config = dict(
    arch='unet',
    image_size=32,
    weight_standardization=False,
    blocks_per_level=3,
    scale_shift_norm=True,
    init='trunc_normal_002',
    optimizer='soap',
    precondition_frequency=32,
    max_steps=2900,
    decay_fraction=0.4,
)
Rows from block 9 of a small class-conditioned image flow-matching model, named by matrix and row number. Rows with one number belong to one channel. Each number is 500 + 25 x the weight over its row's rms, rounded and kept within 0 to 999. All counts start at 0. Numbers have three digits each.
After each channel's rows are labels from the 100 images, of 14976 (inputs lightly noised), where the channel reaches its highest value: "colour at peak" is the nearest of a few named colours to the mean colour under the peak; "responds to" is what is common among them. Only what is clearly more common there than usual is listed. The data: scattered letters and digits in many colours.
# convs0: first 3x3 conv (model.mid.2.convs.0.weight, 192x192x3x3, each kernel summed), inputs 0-191
# convs1: second 3x3 conv (model.mid.2.convs.1.weight, 192x192x3x3, transposed, each kernel summed), outputs 0-191

convs0.120:484484490489495455486533522497508508491518497530462487497528499513513443530464510486493485476471448528500521474475498526482489512477507532488529499464518549458468541485496452472497493462486512508518484478458462476489447504505513537470526525503454521525478508488517469497471503457484489527482576503504487481481478513541580509541476491511514488534544533499530507566488468493488510497483499505507493498441545535515459515471455517508498496476505502497521476461476497461492534554486513523503493517506478471508492511494497497507443524497509511501493493482514499481495499485498482522
convs1.120:543490492473513475500499487528461486498491487490504486510424478526492543525523488474495457491489521528517492479469520455509500501525476470509532481506496496498498518487486503498514462470433479494534471520481484486524489518517489477518472492481529489465420479503462514569490495501527498501533476525485487457496512460466483508443517468507527505474497518500485491462525537557488479542525492470544494479524490486481493479490509500487489532539537508521471558513483446485491485484526501502538521489500547456436511506506505503506490492500491465489494485531471497467496513528522507504
colour at peak: pink
responds to: black; blue

convs0.109:493508518445514463508518490518512497535542518499470427531521504503463490513465531463476495479498534519470489536481516544502508466517529504497497517535493503520482503507510534492503533503500456523526524521458523512511497460517503496512503476519506514546471457517478497514484479569496536495477504493476478442480483481554491444506522501532483447467481510504521494541542509495517513517507480490528491530537509500519492502444500527530515462500520528465526528474523514515507525505546490509499487508453522504456515512508529513477443496510510492529458485530504517484520510502522550482
convs1.109:501476469519514496481499533508491491487499511505485480477479494490461467518549469539467465486523496529505491475488455460439484491500491498512517554470494476473503547530552503439508479494464537494496502457505521450509447516533506434488499505507487474479490512509463549488503504526507513494511502520476537500548512518472518496478522514484526481519473494507532539493496511465510472462474515499462503460483535491463463504513518481468503471530511499487526537558514505496478484537558482529500498495516491470499534496474486472504511501474509529488448492485483461471463506515491531495
colour at peak: pink; grey
responds to: black; purple; blue

convs0.59:519553519532490486510484500520535517481506497543517498472482490531492474517534474510497502491503473493555513476554514500497517492479490466531538527474521579512519476485531529527479506519503513510520536480523459523509493506539494487529489498498498471554469489469469456449475463522479510513497443512495503511518557510496473506456481520520511529463458497533505526507504492518494502499538507477493520518517557493513429510530511503491508524504492491477474478483520466491499526544496495513503487521454477513510515474497486563529505529473463490508505488479473492508568494514497526516
convs1.59:511502516519550517519514491512496491550515504437460460515516538464471458505529527493515484463486482488522510497456519490499513521513465489501476506477506483556455540515519493515512505514522517565520528516498527524534533509526445523538502504482463453475521484539508512487498481505509500486520481504461526486527524522512496516522461520492499509493481482524456474525470494515529555499491502559500519510541521503525489508506498519502510529479476499503542510567489536530479519473506520467504524511540530468494475496529504518439517502480505528501496448529500489477532502492533476518
colour at peak: grey
responds to: black; purple

convs0.83:564516497531496477521475498517502488486492497454478535462510490523466525506565513479536502535489522559531505521507503492494486552516503479489486485542501492520538510490484540504505491474508563493458473512533529525542514485501518464531488508501499492522532510487507502481496508482492519501509534477451496466506501482487504552528513462490528466483527507542489497502469520493497509482501493502573509530540489477491495470513493503511495467510479561518508458507524509482492473509520509516498511551534548506528507485570513547496483495497505449531511506495469505504518453495509499447
convs1.83:501491526498446509467519502491527553483525479523514537519489494508516446531485488541504521504487464485491482515504496495484519476517478482505474559518516554517478508551494500531526512534507506513441509485525537532512473488539512533522496481503455485476498518528455512477453478476503491488500482540462507542507545563527498494456478489476492491527461498447524501532501526501529527503488468541470553548540501509493470484500531466518494510478480481496510491482504509514504485507498492540540535507510484489528526527477547487491498495507503491492473440502495453492539505506514491513
colour at peak: brown
responds to: white; pink; count: six; orange

convs0.151:483514535542511515524501498449532527516478491486441480535524493499475482483533490515537497510491496453460518499525513535497504536526493502533499524506517481491535491567513540492493472496497513501535511558528484506494504467500478478502534492490500482429517508482529540489535494488481474495539513498548477526524471517481473497495482466505473506469507491504524448473502523486523523490495546518507514480487499500554502501564524484472489505524480476553491453451494551470505470520475517527494484479489501514497509482531515525458493527496475491487519452539482519522517508515507476450
convs1.151:475525514504428522485489515465520528473497495575518551506514478530516541504465488541509506525491514504461482525517471523512522476473506507480504488543488541468534467492465468522493500496486471468493477492518478479481488489515542530425495500501516526524518499460508486491505500469455496505491508490533446523500490471499526483489514471497484506540532511466543498476562507488510467509502477506500532515479477498504534493471511489504492481526524481496494466423508491486520517501508468514525499505499452551511501539459512506542471487548530487519508552494496524505501473490514496502
colour at peak: brown
responds to: white; orange; pink; yellow

convs0.98:475482472519522508479515533503455489527522545477527418540515481494494477516485479525488497511467454466492496480479505468534540438517495543489484505528509490485498483496488481489513497468489499466517467463483471480472446521511507496489501485501514498471516506509520499483517523500482484505482465501510484489509476494491486475497497524549480477499469482474504467491523513480489523488480497492508501472443490533486537458481480502496543514539487425492544531539431534541477524501489519501490471508498465482453518502410516480509481507545519506483485498488507491472477497493496495475
convs1.98:522495493482517442522537504522492466498469505476492446465497530525502550506532487481483463526524517517523501474471525465494485488526510485517519483458508487486487517483529498462513461458475506524538524481492517456485514507480495471498496498486518522501468500482444495534488523475552504491517491526504505448524497486511509505531469492477509503476468498523508477509511496560496481545487505457529495475471522498456486515489496465483492503515520505470489563592490473485504485504506497524505501482509590454487522504474471510502478489512499496474466485480475478464484524507483513548
colour at peak: pink
responds to: purple; black; brown; blue